A small sound classifier, trained from scratch: layers 16, trained on phrases spoken by 400 fixed synthetic voices.
Rows from block 11 of a small sound classifier, named by matrix and row number. Rows with one number within an expert belong to one neuron, the router's apart. Each number is 500 + 40 x the weight over its row's rms, rounded and kept within 0 to 999. All counts start at 0. Numbers have three digits each.
After each expert's rows are labels from the 100 clips, of 14976, where the router gives the expert most weight on average: "strongest on" is what is common among them. Only what is clearly more common there than usual is listed. The data: phrases spoken by 400 fixed synthetic voices.
# router: router (model.blocks.11.mlp.router.weight, 8x192), inputs 96-191
# gate: expert gate (model.blocks.11.mlp.gate, 8x48x192), inputs 96-191
# up: expert up (model.blocks.11.mlp.up, 8x48x192), inputs 96-191
# down: expert down (model.blocks.11.mlp.down, 8x192x48, transposed), outputs 96-191

# expert 2
router.2:555485470550519577524412481465530490546520527455433515542473438483520463500527569569500508500483496488500576500458436485468529458424533490452477511386477502526492570511540510488441511462476529536521485523446481531469503500489526486500501540512513549473513494526518523500515504431511508473
gate.0:535547456601524489466408517429532457549486460485560484533461492525519531502545528492565526513522531579459500540516480522522505449527525510490427495502494455512474441572619510506537526525525528547549550553625555490470487542420513524518464503543500478520527560514596513469485576548493441498
up.0:504421513427521499510594539545448505447511492491470525517521546449473452511475470491420483534477563444553514503488550535502461524504471455473501507521486571481520527486370544455486508458476473514484459491396442479522508500563523447506553476485540553442512485486434490526474457467466526527
down.0:525537508489492470467442556477554526533533515522475499581506452528460473423532502474550460512574565463471452563620571438530532545516453450530574538502506494571534492445510512504524539521523556539447518467538533592513515515504481522500492486537545498506525520503554481567484577546495523518
gate.1:454527505514454475474531467500495495509507486461495544519506468515534533479501455483550586539510553512482431420469444438455398469531471446540506497536523411444455452508547525478529506464415506466521473465510449462501472492416536444507501497546473486468526441511542463485463482518491431461
up.1:502533539440496516477514448516551496575515512482497552490550467556556575529498510558550584502499528474515480445445527422518383457431512419556454473484499447540537563474461554545494487424491516482467426448479458509448512485451520430507509487558500529440489457541477475499497499514503495479
down.1:526552479455536442524486474489532547497464549494484509461461558537449504493457477543493623511498461493440485376471408549518555505470474506519520500556508481483494459417502464515520474499524518444514526501523534520416461537575495422493514503546590457497548548502558593486487506528547541576
gate.2:454529581523475520500508485474446562440496522482376498508560476448479544535467515501529468512505426471452460461461481461519397494507469550465515505491543447441534509518575526530545455500541515448539552524450495519449490502491516515504512531493460487451496512527435500549585557463541481467
up.2:556524520509447546455467450542487542474501549440435490443480435471564525558501522520503506486438497490503510426434545425483447508440546507522534557522514478510460573440568484534530455502522513509480526523501462514498501528502451486529594574582498499468516505496450536553468537467466453471
down.2:520485555480553498529635497491472468451431589529526461562528481482539552482498487505516522467496562535515483449506483486506568513478525435522471497518442438410496458532482519464530445495511504553485542490418508581492488537476584470499522452572548503442493522501582512524506507475476525509
gate.3:527523503550452497474538530474517495420539516488589514568480458578483507495450466507496464495488505398511537522470531481435485515510525485479430471492495523473505478483474525501528483473458487515487524521492540485556500490488511532471444485472477429500491474487520509483409514509479471526
up.3:498533479514421449539443462474622451456477496470576510532514456498470464448466459541533561571489540443556532520494527566482518522604485519523509497512470521505525522437563455488459470469539501511538520478465513497509476506449514515488467503503498517504502513532506496405526440399416481518
down.3:482462508525488488509526496407539489506505479407533471437455525459461497530516550492490556475491584437532467420495486556470454514494532545505461469477540473507538577519515498494478511525446495471463465455620445454448487533471480496528487497494438426440443411487494501494468518484516439479
gate.4:497463542434461416531488529478461479498533465469573536558487535493386566529501492434471440497517455449475527512528544529511502474537456521500555483511519441510507487523406477459567463526487512502519530555438551463475530514509513549540483487552498498486531525485516518469556542535487535513
up.4:493434531409459451512475567483473465512485473433552554521484531469435533529506468464449470512528494498448519518462521490560527461504494559484562537518558426485543486514440504458572512543495519514529545598516528480521521542504522580565525524557543514462563557502516544508555547505574521496
down.4:510515580517486524506535521561550554489491464513557537477452456496466482479449540518524505488477356491494480461484426507476522431514484556484544496503507541500599445465524554516491481490539468491567555510465511518565504510501545490441573579463478462540586485554535569535521552448596566512
strongest on: deep voice

# expert 6
router.6:537424447416503436445534520540488400443474539551554491452562538455470473567500421497502485531513538560490486522479507497496506488535485473515544517578458416507494489503556455506446479509490465478529515501573504498475469499547560479424533419483581556457459533478531496560465551596495516522
gate.0:474507517512374535464559489557479432528512435480595531503551567479486527542500492459481491458561503576526457583473484464476469430537473543523449492505547488553500502555500549514534450562507508509504511526517492494509486460430544581575494437536547528527468517552533504441497532572513463494
up.0:464517528495406534458581467527459443532459462532581519483528502464494485529480486531467500502564500549518499552487453470447509413507502532530476532504570490533491568594536537483498503529481538480494500479491461520458468514493577575539525480578517538568509553514487513511520511554510482488
down.0:483529556469510462568529502495420506470481543560450504495460533490534535496452459502502450410532487464508505464472469468480572508519521623485593513487537440513480539542461519450527529489500470447546423530454484502545518494473521492503519575495550472517520473500466530511502460450497464439
gate.1:421546520541464524473542490500548456553472482520616518490526579461539492562577535508494501401568470580564509484444514471479437485475546542503454488564521482498467519565517598506480499564475449497582471552586457492511577539461513476557462514507490541501522453531463442513506556594532492472
up.1:515508452546503496464524502483486414530467575564618519507528572472550492539534482534488517473508498548493471497420508507514508495487551486534505472523541476607492584584537506549494508544456529489546473483528470432501510504475571483440484504464561585556481494521486461497542519547507472478
down.1:578490468406484432484495535474496506519444570544431511495469507519502451474447425487477523469457507508507506548481495516526481553510471466532463548416528417527428492537515450534517489505534520473484475410462492572480465508451495523495475476523494527537518559485477536492487454563497532575
gate.2:516501508489443469485478489525572451554490561473517503506443535531486523546553521475429531514535466524451432461408399527453468448428451477574462493542591471568498545533546525549578486534469483467571456527545465471461527453439530501509500479560526459557510515497537492477517463590481519492
up.2:518507508464510527498464520453563453526487566483491509509486512510507489532574478520477468503502485493429458521425438528441491399454441471579422533563539494542462563548594514578521489595480514447564526542554503479462513434468526487463524539569546490530523546470538446515510452571471523531
down.2:473542495546535408535475569476521513489529454546447500547469554545527488501491406496499436545521510538519532462480467455559466487492493532474490495563514433471516446503506473473486482509537498445457522564514549550499497589452467495529470511511472434419477501463480477494497508479474474563
gate.3:516463466516514510539489527488581500465555529444497507537536452526498459460438503529515457456473461432429502487527461494493483552486453489532458485424460566564554548386488466502426488512481507543469412502375479502472515474570554536454520487505489540454555427526487452491540432464438424479
up.3:533437475511527465527486476488506518457564533451479523520560463515506510488479448504498451434415437520456439459472426483499485502490495504536483541537476486576558511525536480521503468529517534516494474557526535513501567514505540575556531473562522521419528522494580521518529505567499468540
down.3:580534496513508572466511538557501498413495519507488500550496450492538443397522594541521481565458459499503530569488546506482517522463472463506538456455464541531563480421527546500489496517479505574464556541404576549499490528479577530470530528529517487464568569518584497533505486444475494497
gate.4:554523525544535486521537510547522490491481535474370447498558513561521539515558517443474521483518505523533442510502629549460517506514454461558521505491476537516501540438537560473433552520602479406543497542519479531568478502524484420500526505529514468443459483515504466556484440550507570503
up.4:490522596507510556536505506501525502495457531452411537493544507559529491586551504461457494479526509500504427461467610528439503479521453411531502488471451493506444567436533521521496502514572460469555498558510476542539470467461468414545521541560541482449417511524466460529485466566460563517
down.4:430472529495519426476608527564441487530566466525570507503398500468457562525468492481540547448513508463492501511547493495589518499513463538531478458500529477462554471488443450434527570476548494502395469489535545500560500460535473486505482466545434460494450471476498515465516490499498582546
strongest on: low voice; reverberation; slow speaker

# expert 5
router.5:495475445506552458463440466539505479461454470517433492507496451538475442452494462438488504481459464426500483457505468557455469519522517452487427473468441533484461488507393551472469418426472453516465492501433543490456510472537510450496522501460463453476514416505498480485430501376444428493
gate.0:545443418491493500519463565477503465406458504509485489500537522535485461579522469518499457482472393426482453475434481500455501499483475494419470559525484465546493474461541572466502430460526537475574535545554537464512528515566540487563532467526465461522491529538564517509466488482443560538
up.0:462567504486549454526500515494470602611501472502548558503424479477581542464488544484516492527529540521455497529501546469468487517533471534529569470498551527481562548512471476568485583509505490534446468456504490524478470510445467598512511526504470540509547490431415524457539512481545480485
down.0:489464474554493473500493543509462523448484494544494492449565520501504540566486429467497456402506448519564477477449481505508568461534469484473484485585493519508564420539502538516543559482486481421568536521527511483451496466443550491475459480487501522578484567426616546462495574551494468531
gate.1:499522477398573491472526477523480482573496553525469496472448501544487550530456482465514516530530535539472526504556450541542468488462503482546526420453562484471477525518412491611491513500526502525400485504411479485521541436468486519432471514461453540473423481541452462518545509494587528484
up.1:537573415479497472494492472516544488529459466410468527440539454530483468510441527532429451481439466507529460493526469529459500467516584501485424483519488524431440467546496555535519474489489476556556524540536489486513537466469499456492517552476505480456464531528488506511451507484553554527
down.1:460500540473495523468532462550456525421476466582486541362555540526531565515467484509520494433490459516518558469493471473539489530490478504639513479538505473537456477436537558478499524468564489443467539482526463512513508415405458493417526524536497527489433473546396454546531527487511514523
gate.2:517579548482543433548512423504497571513533579559466484502441441458527496527521480539490503483468482472447524453601480526543531558523474476614426533518518506484409511500470495515570548522399501481412507473491521494508578500542512494505495520495560473471474430500505508542500463461497491505
up.2:498574376477553470543467541520521467574427462511528464498549506502561473446509515540465523471502513481591461433491474565478507496521509460496529491467520574495513485515405539489552534556515481485405482463392503564473509511455482429502489491516515605538426465503462496463456466443522548507
down.2:521536460417513467540452470473447472506551541517483490473522507515465528573472419482472458428487471590508468440594508478476474462568473464517475446541472470541439520502471476504484540449434493443398544506418501522462507523435501524417476462496535508457453515436464505534481457523549534586
gate.3:493570473535490504484473445444558472485491460537515493527519476502548530480421453477538571508517506555464513573552490463549477467551448519522461476523510516435479449551507516433526512557501501511530523507480538521520477495514473423463532478393534502532553554435537492515512548493547534534
up.3:517554479568481485505493458489483472435457496558493479468453471591527494442413427467537542487472511573496524575552479478566502477534476488520432467525499513470443514542549467477504520527533507534500501484569516538525508486493512506542512477454517511473522558461485519551482585529475528527
down.3:527494483552473497506519535423564491473482515488569431523482521531526428489452516538519542507458387539559501487510447578500530496454502498480513427481462492601478481517504452486460490558479542502522497540535620558564434503534556507443509487529552556484512483467585535585410601500441488527
gate.4:517474518543478574536548486564498503508516491511529552465459430551572519510502575592493593532474517501497481480456518488510476582491481448546535508476494473420495509485594444559422530494498463461563388413493431502546439453471503426500488497467476466494488433480428467459523428443444412471
up.4:528477481536438519488539475555458437511470467492476552551487435556515490488508527559494518482506513539557501532468534450526526578528550498505503532514464530436462502522588504526427460479500487528553459485565518538560408505496532444524485499493497443575541458468526501505484470431412429464
down.4:493541520574516515485545494551462430492562464420507541441480516491498564566487527516543538460494505484546441521460496524494476504450512393514473540505531465491576533506590526492484530445448525498459483484622479486530532481484504473484513535510458492511471484455458450603492539548546447478
strongest on: deep voice; reverberation; thin (high-pass)

# expert 0
router.0:473529484458479496550489551426500549498554484492485465495468480499449519544552516473564522547558498423417526460568559516496414465498499456528578499457502539444470500434464458544474516572417504515455437454446470497491463470517468505536516507474389482544535515492423466449530472475477495483
gate.0:451471512535408534510509468489477496500503497488490484581523543555499498516504483493475472514491454471428565484502537478453453462554514549509535553598595544541499460476489545509492500586411527484555546517453489520502560526588494513433558491473518387548526532564455479481490565455473507535
up.0:470503496487427504507490472500523574498487512499428536632505489574490551548472480444537494521509495468423542467507492514505452485518443501520539528566606508561510443530472486528500492555421564561486523552473450492537536504504503575466537519462475404512511526525493482475542547479464548518
down.0:479471498437561453495414510461472535519452485576525452512470505494495491498505489499513438514538560428466554533521501499453450520501554521520538471403542485455514508494507460519518544538508537423493450543469550574526458453470507510494494481540562595464480537408414564611504461422486526515
gate.1:528530540509508461498564426524509430540455463444503472510457491486543507538513502471496545462517483552546485466452427388493506453539517492488438419479493483501477411500495475500513492487496490467492552506556481469459535496425519531468461479490517491424489474468509495459518407525455526532
up.1:467440485485505539481449561517488520489463544509505537507569524519511471474530521553501492500445507482494470528473545537511449524420472498496462537516447476573476532527478600472467453400523463467512447510440486477550520479537520426502494456482562482540464464539509461532457579503528404468
down.1:532486540432523508414425501491496481502534568628493464474471454520509493517550440498446431507412599508518545458541510489525499507507493531478471422421523509512477481516466519573496512486438523431527474499425546566442478502455514546453522497478516517420402486472428524529513429482525456525
gate.2:443527526572492538465534443503573554477487477473509562478517520524581558520478521503519525505464514492488533603489482463513548519438523481497445557512486473496444456571575555559478522464439451477567489512548526448553477447499537504491438553421524401450494453499497459487499553519549443509
up.2:431523541531471501482525489453510562526529509478509532497451474494532547533493525485527506549492482488489565525547543519516569484500541507541511551540493531491494515552595561547532542506411505501518467519521507480526488491545519509534481570448469448519541491519482501462551525507555463476
down.2:536507532582553418542487541533527503528459444439460457469465591469428431470537494462515558571486500493538484495493542469510548426539547574524563442476549524482508456489526506525483496534512449447574483501538483529402553494556538552416496467486490549526460532540458476554522467478529526520
gate.3:549433492494514472487560482427557523497442564531517572535478464510520490542426515540467512508506465499532471448531491520503533510499504462464480528515484548522521443500464497581389482504503473499544515468485471536471439476516489496530496484480459507491482522476450475528471478486512485494
up.3:523473461468478517560471541490453546537558454525496471480461532457474481393480447522458484540545546539466541528491523496504519488457485517542493420509501478503511608570485518469546443460498493519446386489488474504514569489470551508492477486485494533502545476523554511455534507473483602505
down.3:466535461444508529493494494460561485436475477431490492503452449505501532487490521554480521521507548522521450522479415548486481532372458459491545513467522465468533538471515517439524501531456519521456512498537497466568517478502496440576502532527508430523532477470562486499539501481511457459
gate.4:457480463433561454538500540592477474552499439575553549527494522509501518461526422464509488507555459486526418492475420490496372470530405500557471469404460489503504495453500448472512517482543508519442434520458465521447479403514520518474467429484493536475451514538497455474516415489400496474
up.4:530482497441570536536491560511467453535519406560541471523480545497475486482505501509494479560570432458480421531540482492462387474507425496572494471436474539538533482464458469441484534549516539563463456547499480516491470475492559512508487456535441561502502519543498469484546453470382561509
down.4:557603507529498478499550474478536522508530525509538465495417512522581474443504545620534555493412534519510551417463464525489496532501488480519537571514454454503525443498534496519447434503487530465523494451616459544595493505586500509476476502473511466562473442537495434559544531498416502513
strongest on: child-like voice; /ɝ/; reverberation

# expert 4
router.4:478577584592472512502551520512518505470521411471485480472464524499551510457455563425493476448447536534535445535462508477508466534498574533484494490450573542525578472529563513519552533488569502445512545484534508485560543522530470504540476566466436469519534438496477524494550504478505520483
gate.0:487491456509499494471514474514494552494529506447447471464449491466489457486531479469532565564539497504551550534541551529542521512514524526506545479528485457484514457549499452418472564508450461490506535447479435469535545495494468531477458450484522539556514505441561517437516512509563508555
up.0:488505480481434500447521498468461517509509469454454445432478572441491531545526502502510552577520544544563581634520536509492512467551523529530503564553550481480528476534493511482496514547478478478529512493512456466515572467484541526510520520487473476503539540505488503460575513496515533538
down.0:558557528538534473493499498446410493484449497487530412446524491473487457489503485549501467494416517551506545503435528497537454459519479473477544514479529440548489508440574501563523531545535540479573550448565487529424545546489536598464559525551515527483452510530560574550518522505516445457
gate.1:471483452476530446542520519453436509520524470461515460551496559486451495472558472413500532472511505417541524430556500519503528488410497458501498457498488466462515477471560500482474547400503476427548466555515544443465467497588525479433408430528483568527498494562518456488468467559499562408
up.1:502471476512456516498560542437446499488499471444541506505505539514460480443518475426487525485479525476536532461503526516511541479442559478471476487553550494472506480457577556477497542391487528411598502558525534483492482510617535395450428502510464505531526480570534491488463518545514478426
down.1:522511466455555427491526518532451500541471468593495521460498388523496474549563542525544484506435501542508484475486505495565471473441523552486568450478462532558499449502497510552482441517408463460549505502523454460549554517529512529512541417476444517503550464575485464542513458551496447453
gate.2:472505519506487487512522443513498472448528523594547466506489441487510453500470517543553576516505452523484470490516506451535503581535516507483539440457488489443470485412579426456450484393517470469482478529502533423470475492564442513392441495430487489510436481535480480480479498494499535490
up.2:518566565510523547596520513532506440545518518499485436496481498496506541513491565508595622520489537558539467454544492443495506554508524505516504469481533477420513475505527499438543460417507466501521529542532509461529513489510395512469475483491486502541459481548552492449530492554590459509
down.2:504499480469464496622528510551472499478521449529542422507484428528402495511538498569468466431504414506503432448575554527546470430556529519509517464506457442477459493526523494531513476425542554462545551552476499528473465519548591525539548541476471501523484560520549509488557420494427507455
gate.3:510492432500539429507519520530453407503526469465505529523549497551435437515489480442557438411607492461521432499486529514527457437507541533420458487545466542487523457506490497463517464501522525537497523528501513509448467516572481527526427441539548476535523591477501505517472527596448557537
up.3:524511516538494524483451499533515470498476537505482505458449491489529473459435501538465520531420505529512496485426465499573528556497502531508489564458584460489497530537513509504513519505488536452514530443483473539541546517517524493519554576464488460439507482505506511520561522447543485534
down.3:551471508464482521515515508517506500472417562550460518534542512465500490555537456471484510460538493476534526504531524542584536563468519483535465530535480496504529540464492539482547469536521583571533510554470530593412409458535514506548551482479559485399484502472589505512527481502518488594
gate.4:492570524503498537452512454528611502479568546492577461463558470575534503463504465460541484454459445551533485577497497524469485508515474520454494426505514515518490470565563498502486502560550440441551566548530474452485486471529548447485497471458530403580426484498499505489476506517456501550
up.4:510512502494515506466554507531500490456554523477656535465529523536555522507527501496504504436517485531481455535529491507444512512510467501489549491504477529510527480552577492495501499559529468461520540579529471455549458485589486385483496507428523424558497472513501510445430546540486493496
down.4:442534481540468515648498518519464504506595516506435513521432427449480493405472506536456419518441473500545529485516469509491485454483548528501495553449526437501437528475461439424529557528546547500468473436513500524484472481515443511518466447511508479530526515518501472483473538399525535485
strongest on: high voice; reverberation; bright voice

# expert 7
router.7:475488468486520487495540446514554610479485409508552546577485436480416495465436463460488440511506555414497536557508531499544515507454423519568419497424539482505556537477509485491509518500530527548457499464399538547505504553467486558517488495506420497524521503492522505483518501488471571485
gate.0:435484538472460468507555466431482496541550421473539531529539466531483508476444450420554550479501514557592551523546587575513494480560501552565535535536520539463455484605518518510470474564468481489508469494491497454511478521486505508520536513523427534394457548485522515535501560503542508476
up.0:559498455529540532492405574550512492449423555538504482512475527450543506535559573586451541499515490481443454485455452466472508518469505453428478511430510496522547505417472429476511513451514586507474475498525471516500490511497493536444496502515554472525522444471492492446478455502459492569
down.0:561558446504478513482461569506473502523472502502482503504513556481437560538532556461476529466505517454543480497485459558491575516511468492505521521502579481534487527478560508435605467512482523474569485526443577488439505566520469422469492518481504554510537532439531468456510503534466508516
gate.1:479456546448471510523410552477552498553484469426449490512480495549491506441466430482463509476496484519516482488491474457494491470467545462466516412504487542537484489506372480520484492447535470503501469484483481414529630464431514500489399468487534477446487405436530473529470449456478467564
up.1:501487506516417526522469461550529495541555504455490494495532528446482492435487440477504542518566582595539514539525469513417525440510544422500533389500508489459464459475496465526468491508514478505534432530438495490466507479422515489492460502454504524470493491427535486499606405531493454478
down.1:477494494528476521505489487486493456481544467501537541527530513494495450499485471549536533502487516452515503516537613438506556573419475400474488592512485489451491550471468548486484539437494506420510514474415480515529482496584448517520491512503520523474443531523382489429502533471528442430
gate.2:552495509544507526448493539466579501421564505516515481536585492498545499529504543552579530500468473517512481496525548519513514522434505525502408487515333443477441498476513539482448433512503456482514460509582518480471485480488504426471460468486611500513522498495517478484498506537503501452
up.2:533459481535464545466542526461562521424557525474504526538557512509554487517551534574579528463532488493493438512504506472501537489419515505489400497507388466450491477462480512511437453479435491501551511521575519497507462516470526480485487486519617488529493466537514467514498535508493508483
down.2:479512558433511541423506486553475521512421527519566604566466499520520535464503537541543593492520570495577495514541520489502526525548447455503449532506525466471484429494500505511527508455466460499506496515472484529587452517519604510517510569492551574471453480538478492516536481596535519476
gate.3:555477536559577529471555526596459535565435524575544530529484537540519499501511513533553571488514547468423458523447424519483510501524473514487478496467508490572504511475541569490480519513468474458525529493471499497508515495564543489451511484519480514460473515494505509460563524598513492503
up.3:456481424396490496468452432490488465464537494479476532458454513396431450511473457453458452516445460507548479460517554556576471505460466533512454518556469441478436534473467472491497468487467555523497461494527462521487503466533446541514509493466499511526480492520424499493487481558474527439
down.3:419547545557465547560451464534475543512467474495445467431482525511467504538527528532461448452462541496531455514529506534500510476492527481491588520486488503542453545518485476496506486482455542538460482502516549520426485539552449462433490484442551505468552524485494474499527507448512477498
gate.4:518506523530466566480475557565546542514542465559475501493578471459521473483534510490483514538527474530491550535514603521562499525438440524510459540474424429463445540498528450469471475492435508499509389456470506527434521482520467525503463444452571500447515502561446481461541518510487505499
up.4:462489488520536530467548563500467530496532497526486477521598505497513503529502530498536509468481490513487525569524519530497537510490462479543501505447419476458470509512488416492417527521426498507475407503409531512432499485546495496455457422487515479446498503561472461463541501470493511453
down.4:451532546414519536493463549511405492556501529474540515549469507496546489478532549484454528433467593474543598490527518510447477546534512471549454539477465394513526456460520458492519485575436455545516490456558452481510450549485492484456490434528560519484488505460420493474482511576487520469
strongest on: child-like voice; quiet level

# expert 1
router.1:535514534452504461476526469424473463495476503536439486487500545560488514511532434480461516524462433473522506444465429416489507433527495471544482487466481515459411471515457551457560515503463523449509531486406452499457480533475536483513509505485460466477474536494540516482457467385496496424
gate.0:440567424510521550492490470424553482473449535485439507580540494545480499492480483497531474532480453526482527555479433511505497475487419507521440465520475525502483471512507536500523485489493485518440498516392509534481545498460378514493467411490511473498527540472527494483419479482568541477
up.0:582453567464434459485504516585477528497563510461504486453463466467497493490497509458544522467544504479467462499530511496568457536477577491421527564490523458535551525489389460538477469497536483487574463486521479472547474491511610532510521573502430523511488472499484485485554515474427472526
down.0:539530569384508516535542527494363512520466495435517561473482477514530553609528487437464532576406516502473510503465548488605464511548498502481476555541536438458437569488473513515491535526510530484546516512515484400498546475563520489511548500510491455470507463549457493524517494552512506480
gate.1:476451500543497551471508498512550484536565450545538503532538554487440536504561555487534479509488500504501436543470579547467407460512517530497482507443430487506462540494469525496445399572476493489544465517490464412448491468491465465505431519489419495519467516552483439432496480494504557422
up.1:496485597530541572467521502535434512479475469499493542485498478509533521473491502465495487485474536475546549523449550475535515540478500514488569490497593475484565581498508491498483560460501510485541523511507465540493455538487448563526530500568482450465558492456460551503558606485509420492
down.1:478520496567495559450516523499505437517584515514496499448478470522491528467563538475526511547481561501501549502504504475537448528546546462491457544433557488568517569509517462497489438474527567473495431506554485547468427542521545499527514515534408499408460441508479482511507518496434539461
gate.2:480508550450538426523509539504450507540470577585492545509477536506485538492475427447503528520525521531520547522519477504573502531542418520511490511506521481504487469565513531475542503487496491465466498488353468508545508464485530438436479440431566512433472503484540484427541375438504493553
up.2:453466521457517436557532508492460512516440530494503565504430491522479551553542495474498513545485464527512508439422421472534498437510467536472482505526519517502512450526500576418545509478513524531479506589339526498515534494463452433464511465516530465499483552478577511442513438440496541519
down.2:482526534522436455458559479546560504488537541476463529462482503510529508510518506511534520483466521469542543499524441576476491535560474550492503463522502450536619438490509460478493534467513443413535510512520514488508480540539512482460487510448532540477461442434492469442482488562480491534
gate.3:562572576522544482470467494491504485558521511526421450461546556527589518515520508464464499492476492563497437514458475507528478490495537474550503510487522552541424508509574518513517550517484518448455523430500475553476460477517554443500505591459518483365431497494487480457556444451480504544
up.3:473453448468453475488536534531462538500494449458567533546411428490464477553492506505534505481530526500489552463524522505437500503512451572467508517519474453494562498461399473512455452515519480552503490498517509442520512506462472524470507465576474551617559481514500514552472528548518510428
down.3:487468465493483504531395509490566522488519528477474477531520562509494456409477514574492504587539497486513494510501459467521535540500531528555528570457426558503497470431475503522477498453544584509550492466520520502454518460512601539545519468528490534542456516563560531502485529493457497513
gate.4:504509515515527472478517498560512467501552524575519501529590501457586505477488453503496451449465499531515492597631505470591543581449513494549589484482462442493475516509501434531483482498445469472428457412497487507542500481503551468423499411446520557447421466507439467505538548525507507489
up.4:456442500514422534491503529413491544467508439421506551488468538518412501507525535472520573598541541471495494482399544530458432432508517531446453496449515509569519518466465605459489422492533513489509505609552484445449479471487502526560440565542453417469533539518533496493496459493456484453
down.4:526448564520503511465504496515526485428513595551456487507512548461538488502426486510545541495490560523460530566484473506456511474460508439516542434545504450546487529505496444508519502451558503486525508439518514513451521466541568509441410494435525459451460508476542532520503557527495485587
strongest on: deep voice; slow speaker

# expert 3
router.3:482513492445485452459492479467420501513459454463501487463482515525460540419462469445542562517532512505481504478424485489505513538509443559455456488519470440538489442474417466497498445449458450459413506400525445449505517506501476531499524428492523481489520404465490458429473448525471468534
gate.0:449443523499541477494472488526532506469493510496516516530519563532505433472461440482536525462532485480482421451486412480408525428504437501515513544500462515480500474455508498529472520601501479525536533553550553511432444499536472502539478485514521482515460577535544510502470504555529524540
up.0:521570487546484508492498574490508490486499485478456475463479452452502539514480629545508477532443511520504507532470564474552438605459581510483500473467526458501513487519524455486555485482506539505501499451531441449582561524469532487453492514540464497490525423493430516488570522506499476456
down.0:599489509452451523492535513537479486490541535583424478510465388518534566531453497490468485554540455472536469551548530526562450491465526548496451457452504546439490485539507434502511465405469527477469532482433412516525562520479565480530551500528482518533494520505489533460480539475533515538
gate.1:564519500474584519562462491533487535497470503563470481507531398497504480502539480553481475497514480492521508571523532513596529560526536515544436491517452512510416477456558476547486454457507474454468459407471493519540547516491542440447487490505551507503456464527501502525507496509512514506
up.1:470433488536364564437537489516464479516535465493553580531446570490485487478471488466515568512509540499498521491493451468423479452471461517460584554463578452453538528490497556442514536584457502550531496596479466480440455492502467511585515558510445512505518552505501521486516483460479462504
down.1:463526462508558533405519460510446483513534520468574462538470467444527533471544497506476504438508444500543482477474492566454489471426497490556475437527461509437527499462426526467506468454506472418467457482539504422455523458430449497484434495452541512528453504508437468487459459522584468486
gate.2:461481565537479549450534571563495502598511555452511486511537482521525565495509526478500510523498547550490525554444588569559496548548515485486527589520469482535548535480488578524491511493474518513473480481500513489528497511500435493548528535518479442408557442462524490453523462501472389508
up.2:449494564527492521410568567511496480587499543443461520526521500554539524454480511481555551551504521550449443535445597559528494537535481515463531571551478513544542506530565590501492519520494531539495492486528524469533487542536452528562594507558518469381572425486520522445571482542456446516
down.2:550473488478444490473569462440478481544483558590468508450555493560556434488473533531439545481482434502519534495445430538486528489485524506489434565408448512557470602524431476475470509546462476470570453489512503521467486541495528526495468562552477533538495530503432516524531517439476514508
gate.3:462521515487466498487553499534511507457458492542379456496561429481531578499463523545532490491486470521438479591491556536555498485483463542502534492517462474527533495579514568482519469565457550543513513476520524520468561469460519510475494491499531525508499511536505509492557541549523449572
up.3:515462544517517518555424574478526509493543466433555530550432569517390512573490445434474461526527461488557536469511466480447491481517551480504435489498540542482470516453487465523527497455527524474485476541490433493515475508517449537526517554506461529504527494434501493487515525460499521442
down.3:489557477510463538542420466449566483590470489502527466524611545440508550525512538515429495488484458559527550521480532459520486478504513443404486524600602519534548537505506543469544545497512566548557547481537548499538467500537436489498509487502539481452520441557529475504482480475518481499
gate.4:586552493487500440504453538525457482478444407541484482493526515473458548544480433521457578492501535479532638529500534488535537506550460517567422500551512470504487478496591505457527464456444484472476501454478479470521538506502513501486481457513502560525456464503522512474485476516525484490
up.4:413470556537473587539530461547460459499500580496499496548500482462476516485523574498525513530508482545498524484482533574526486494505496545483598548442532564492541499506483538536520524480539532532519480482486505505465465459469442534541541531513465500428557540569518516482594491463454478481
down.4:486578520472533518469469443553435559524520628471509539492496506452569560473478486513531479494476463512526511469547462565437480508463470491454512427556487446480465402555499518556491523496524468431492509449487548495534516456455483489403445449472554488583481495497481492487504554603517461499
strongest on: mains hum